Weights of a small multi-label image tagger.
Model: arch convnext, depths [3, 6, 3].
Training: 40000 steps, batches of 128.
Rows from block 5 of a small multi-label image tagger, named by matrix and row number. Rows with one number within an expert belong to one neuron, the router's apart. Each number is 200 + 30 x the weight over its row's rms, rounded and kept within 0 to 999. All counts start at 0.
Before each expert's rows are labels from the 100 images, of 14976, where the router gives the expert most weight on average: "responds to" is what is common among them; "colour at peak" is the nearest of a few named colours to the mean colour under the peak. Only what is clearly more common there than usual is listed. The data: abstract colour fields from 500 small random pattern networks. In brackets: how many of the 100.
# router: slot weights (model.blocks.5.mlp.router.weight, 64x96, trained with AdamW), inputs 48-95
# up: expert up (model.blocks.5.mlp.up, 64x48x96), inputs 48-95
# down: expert down (model.blocks.5.mlp.down, 64x96x48, transposed), outputs 48-95

# expert 12
responds to: mostly green (87); smooth (84); dark (59)
colour at peak: green (79)
router.12,253,157,176,148,188,159,168,201,236,246,190,201,211,261,240,223,214,190,211,169,183,182,197,254,262,186,213,177,216,172,190,232,215,245,220,212,175,262,220,180,130,197,203,208,197,218,191,235
up.0,181,158,222,206,230,217,185,188,226,246,218,231,267,223,178,218,196,233,131,240,212,183,197,158,185,229,159,190,216,203,164,212,194,244,205,199,204,181,227,173,186,222,216,154,181,180,166,127
down.0,212,266,204,183,154,242,237,193,168,204,179,155,260,214,245,240,179,202,249,164,184,207,281,216,216,171,224,129,179,153,225,196,218,201,168,235,191,179,229,197,181,238,157,237,201,199,184,180
up.1,210,229,191,249,179,198,177,176,246,203,198,196,204,231,167,218,179,251,224,207,241,207,236,254,192,241,224,273,191,207,206,165,263,192,196,242,199,216,208,164,195,197,198,191,262,187,208,175
down.1,172,169,234,197,255,232,243,235,178,198,221,164,147,200,250,246,201,228,215,187,232,225,207,227,137,213,225,215,208,204,172,167,192,220,176,232,181,215,213,202,175,225,203,185,168,213,187,136
up.2,270,196,218,279,190,197,183,235,194,207,196,219,198,180,224,194,203,207,224,195,231,193,207,180,241,194,191,207,163,215,208,196,263,185,154,207,187,213,252,189,213,212,175,171,227,182,149,236
down.2,255,185,210,232,196,238,218,205,171,228,158,203,188,170,236,195,229,209,172,157,252,209,219,147,162,203,172,161,204,259,167,202,155,222,203,203,213,208,246,192,231,283,210,174,235,257,195,177
up.3,180,238,207,101,158,203,180,201,180,224,141,150,202,208,197,232,228,239,230,218,225,213,210,199,198,169,171,190,180,181,185,186,188,241,214,197,205,174,196,218,151,264,190,189,253,229,149,145
down.3,234,239,189,215,197,204,179,214,232,200,212,215,216,206,175,158,165,198,178,199,251,178,215,207,196,194,191,236,198,209,171,205,205,152,189,225,194,223,209,250,181,214,240,226,203,207,232,213
up.4,175,195,220,193,157,172,193,193,218,217,164,152,208,275,181,257,189,145,200,173,221,201,240,239,232,222,147,192,224,177,204,144,204,189,194,236,212,170,179,170,158,264,179,229,209,214,227,203
down.4,180,213,186,212,186,217,224,226,168,152,193,218,251,170,193,186,169,199,194,187,219,200,165,172,159,187,149,239,252,246,194,174,207,183,156,250,168,185,249,169,192,243,179,208,199,172,233,226
up.5,200,220,215,181,226,232,163,189,143,197,198,190,173,215,199,203,194,250,187,222,189,196,202,135,187,169,219,174,208,217,155,193,157,227,186,208,223,220,168,180,188,238,168,188,243,192,211,209
down.5,245,206,228,166,225,210,202,205,214,191,168,173,197,206,213,237,139,213,205,199,198,235,162,255,185,199,191,167,226,184,191,180,224,262,221,188,215,192,266,205,160,172,204,179,190,177,171,219
up.6,227,162,187,251,193,167,217,154,169,210,228,208,199,128,195,159,204,143,182,188,188,213,178,217,215,222,210,190,198,163,179,225,128,213,220,217,251,181,230,231,170,174,169,193,250,153,179,187
down.6,202,152,176,114,206,220,188,218,227,221,211,166,224,209,195,158,224,195,185,195,200,182,221,236,214,194,200,169,191,198,204,209,177,127,211,155,200,212,202,158,202,167,204,232,222,249,188,198

# expert 38
responds to: bright (45); mostly red (31)
colour at peak: yellow (29)
router.38,234,187,203,209,183,156,206,218,200,227,119,164,183,210,186,159,227,233,168,187,186,148,212,209,229,226,198,235,194,191,167,183,172,221,246,219,216,242,165,186,235,205,227,169,210,237,258,204
up.0,200,270,193,169,188,248,218,198,194,210,167,223,231,169,183,202,192,120,210,203,161,233,184,179,179,196,190,230,214,200,222,261,208,203,181,171,155,180,216,201,179,200,221,170,228,215,173,208
down.0,145,172,230,183,167,182,171,173,191,226,241,259,254,159,213,179,241,194,198,200,202,197,251,263,203,195,152,255,211,209,193,186,189,219,184,195,226,258,208,240,214,167,209,225,134,188,172,226
up.1,211,229,213,191,204,205,229,186,190,231,201,212,216,212,182,191,200,212,195,198,287,189,179,137,216,196,199,200,208,222,176,174,217,224,156,271,205,200,204,208,126,172,254,177,218,217,262,246
down.1,172,193,209,204,205,247,235,187,139,182,220,111,224,199,216,193,211,198,192,173,222,198,194,216,184,222,226,186,178,187,180,201,191,205,145,187,169,247,174,209,205,199,205,201,158,185,265,212
up.2,141,195,176,191,284,214,174,167,184,216,184,195,178,210,205,191,179,210,177,190,189,191,206,194,214,198,200,163,185,247,240,191,184,130,195,229,217,173,192,229,234,164,283,217,242,232,221,141
down.2,189,197,235,208,160,200,178,201,155,233,208,217,189,174,228,177,213,228,208,223,172,148,234,225,220,202,204,239,175,189,171,164,185,231,265,236,246,213,160,181,235,204,167,170,176,234,185,220
up.3,274,204,157,179,218,194,214,201,206,193,181,185,217,197,264,192,210,184,231,189,220,155,176,210,208,202,213,224,220,210,176,174,218,188,183,170,218,167,200,246,234,202,170,233,230,207,208,257
down.3,216,174,165,226,222,152,160,169,198,191,201,217,156,171,175,233,223,199,250,248,164,231,159,230,150,236,198,156,202,213,216,206,249,216,212,132,214,153,238,199,255,184,167,210,206,241,219,176
up.4,195,247,204,181,184,269,147,164,198,212,217,218,179,192,187,201,182,186,220,233,201,246,206,212,198,190,199,223,239,208,225,171,173,199,124,182,206,181,192,204,220,198,228,203,191,178,176,257
down.4,235,236,212,148,176,218,185,222,184,162,231,194,206,186,201,225,171,147,169,134,197,180,242,166,239,205,143,189,207,203,213,222,223,213,165,181,173,199,175,227,171,153,208,206,253,146,159,267
up.5,244,181,159,154,155,178,137,208,222,187,182,249,156,226,204,165,207,210,196,210,200,177,171,219,238,146,225,257,247,188,215,239,214,175,143,172,193,234,197,219,271,219,183,245,158,227,162,230
down.5,221,204,220,246,239,158,181,239,186,156,251,226,175,179,213,242,198,176,204,185,191,152,162,153,197,190,171,233,180,210,192,237,268,223,206,168,152,200,230,225,219,168,204,212,233,190,230,217
up.6,204,203,145,176,166,205,166,205,179,210,164,229,186,184,243,173,181,164,226,191,203,201,196,195,223,154,190,220,228,178,178,195,192,194,184,240,235,211,161,216,190,217,197,228,182,202,184,167
down.6,213,244,204,185,136,160,148,203,196,183,151,187,202,236,250,201,247,189,188,203,265,218,197,198,245,183,188,212,225,222,161,211,206,249,188,142,238,205,224,207,159,171,237,240,239,214,190,209

# expert 55
responds to: mostly green (89); smooth (39)
colour at peak: green (55)
router.55,268,170,185,203,251,181,240,168,190,269,148,170,183,208,221,256,187,201,212,188,224,211,197,181,232,196,219,215,206,213,184,209,170,196,164,180,201,142,189,242,161,248,216,235,174,212,192,275
up.0,171,216,228,223,175,190,244,180,206,211,244,194,206,244,217,194,190,188,220,196,200,191,283,187,185,166,211,187,175,185,192,164,181,218,166,152,159,192,210,209,243,206,180,224,217,194,210,203
down.0,200,171,215,222,183,252,217,216,204,157,203,235,202,146,168,213,239,211,136,157,215,193,200,165,222,169,204,238,206,201,211,207,192,194,188,234,223,253,174,207,161,190,182,185,183,214,195,177
up.1,233,224,194,211,169,176,182,236,206,259,209,207,153,196,236,212,230,260,272,252,191,192,252,131,196,239,203,204,208,211,186,198,184,201,173,153,186,150,245,240,152,202,210,240,187,191,183,204
down.1,205,209,235,186,213,207,229,210,190,186,178,189,224,177,217,190,242,198,236,197,224,190,225,212,220,232,163,177,211,218,136,221,207,216,195,216,222,211,212,194,166,193,223,213,219,198,229,226
up.2,153,178,158,169,161,211,207,200,216,221,159,211,193,283,189,220,221,236,234,219,155,174,184,249,199,197,161,200,211,182,216,130,193,170,194,215,221,158,133,165,170,233,177,202,164,196,194,216
down.2,188,198,257,183,170,226,179,158,207,179,200,158,224,162,216,175,176,188,230,184,201,172,181,153,204,216,170,230,219,162,242,199,163,184,193,182,199,170,273,222,190,196,182,181,219,247,158,201
up.3,218,245,225,212,191,157,213,162,168,236,205,185,174,209,262,190,204,226,221,191,258,186,219,154,197,202,139,192,220,249,215,135,231,125,214,220,168,184,201,211,201,163,235,196,187,197,250,209
down.3,211,164,177,220,216,209,189,197,199,154,233,224,235,151,187,204,191,184,229,196,205,210,278,199,195,172,177,218,250,202,185,221,179,207,207,170,168,204,186,199,181,208,215,175,196,172,237,140
up.4,187,245,177,154,183,147,194,186,199,202,197,244,234,198,225,200,196,177,150,222,180,160,187,265,200,257,194,169,197,197,228,151,240,195,180,205,143,232,137,236,186,201,197,239,226,217,141,204
down.4,255,226,180,218,220,169,201,233,216,247,261,147,183,188,243,177,166,169,206,187,224,171,194,200,263,164,175,198,212,173,172,208,180,240,218,216,267,231,120,203,193,218,146,225,214,209,175,235
up.5,176,211,195,244,200,209,247,187,255,197,229,231,187,211,202,155,199,193,178,234,217,232,200,186,234,206,176,223,292,137,211,246,143,240,205,257,228,234,194,173,227,161,214,231,178,198,230,214
down.5,217,215,186,251,180,206,213,184,222,224,211,245,177,170,187,152,225,187,166,174,196,186,176,223,195,202,208,134,224,184,240,210,231,178,240,205,192,166,195,202,166,143,140,198,221,202,209,218
up.6,198,210,129,207,240,217,169,230,236,180,265,205,157,220,172,190,167,210,214,229,194,218,208,181,238,169,188,208,202,184,214,195,229,192,175,172,137,215,235,198,198,250,215,164,169,204,198,212
down.6,160,191,251,213,167,166,217,233,228,175,163,201,145,184,277,180,222,233,183,244,187,217,188,226,203,171,173,201,186,251,211,205,167,160,184,209,260,201,229,211,187,213,234,215,205,181,215,171

# expert 54
responds to: smooth (92); mostly blue (51)
colour at peak: blue (37)
router.54,225,204,231,252,234,191,275,188,204,206,196,170,213,221,206,237,214,190,178,213,167,184,234,207,192,257,172,187,180,204,215,206,211,243,255,201,169,247,202,195,189,205,174,169,195,183,169,223
up.0,227,214,200,174,182,210,222,209,172,209,237,210,257,179,194,219,189,237,197,210,90,170,198,176,160,192,188,198,221,199,214,213,233,193,212,217,245,227,151,198,170,255,173,190,156,168,227,145
down.0,202,205,177,201,237,142,174,184,190,197,181,194,199,268,243,169,220,150,229,199,203,215,220,226,226,198,150,212,200,212,244,139,204,231,181,245,220,232,180,231,243,180,215,204,227,174,192,215
up.1,212,208,154,212,191,262,221,204,143,195,191,198,204,202,206,224,195,194,187,216,241,204,152,203,202,165,197,252,149,179,198,194,153,232,185,203,228,200,183,232,176,157,226,206,196,196,188,217
down.1,238,181,220,176,196,196,210,186,208,185,167,199,162,178,210,239,234,182,214,193,187,209,203,239,175,204,179,173,238,157,216,244,240,212,222,219,178,140,240,209,181,200,204,210,231,211,223,165
up.2,181,188,192,154,219,196,235,238,206,230,208,181,217,207,206,248,204,198,273,244,250,246,273,130,232,225,191,237,256,168,210,176,186,173,237,226,169,188,199,229,173,235,227,215,170,162,163,225
down.2,162,124,161,202,221,241,224,176,181,209,149,199,202,218,189,248,214,171,218,161,148,181,247,196,270,201,160,245,185,212,242,150,246,227,188,191,181,201,241,194,182,222,198,264,209,211,180,188
up.3,174,231,170,158,189,124,191,212,233,239,203,241,227,180,197,250,182,224,235,258,169,227,268,186,184,201,241,235,203,210,258,212,220,193,191,221,182,174,181,232,161,192,215,198,211,185,229,230
down.3,134,197,216,161,175,169,150,181,272,211,198,187,195,166,200,203,193,168,159,228,208,246,205,213,236,175,202,258,187,215,238,136,279,218,255,257,187,194,192,140,182,239,185,217,195,228,205,195
up.4,182,196,209,199,168,164,192,169,194,193,230,214,163,214,189,173,262,218,228,190,226,143,240,218,148,208,244,251,208,187,192,203,178,174,222,238,184,187,169,199,187,218,186,192,214,238,249,143
down.4,171,193,176,208,227,216,205,194,233,197,173,212,183,200,238,204,191,211,207,186,208,239,183,161,182,228,184,149,158,173,194,232,234,240,182,193,153,188,215,206,204,225,231,201,144,219,183,192
up.5,187,268,232,216,203,183,204,242,259,235,201,161,192,152,199,226,218,248,179,246,192,205,214,166,207,239,226,211,199,248,214,207,208,203,195,230,194,201,196,212,146,251,235,236,222,148,207,191
down.5,268,182,173,217,234,184,203,180,234,134,150,237,180,211,211,202,160,219,242,178,257,163,190,215,166,191,277,199,222,222,208,191,168,184,212,219,197,186,238,206,133,156,182,169,145,195,198,196
up.6,238,155,161,189,183,123,170,228,197,185,200,214,207,210,202,203,229,193,245,217,168,214,195,210,186,144,173,238,187,158,217,180,203,240,191,143,231,205,220,200,208,170,248,222,151,161,193,194
down.6,213,250,208,219,162,184,194,183,181,223,226,187,179,215,176,192,183,181,202,193,125,207,245,194,201,208,154,218,180,193,222,233,229,208,167,210,197,215,214,225,166,187,185,167,152,190,210,181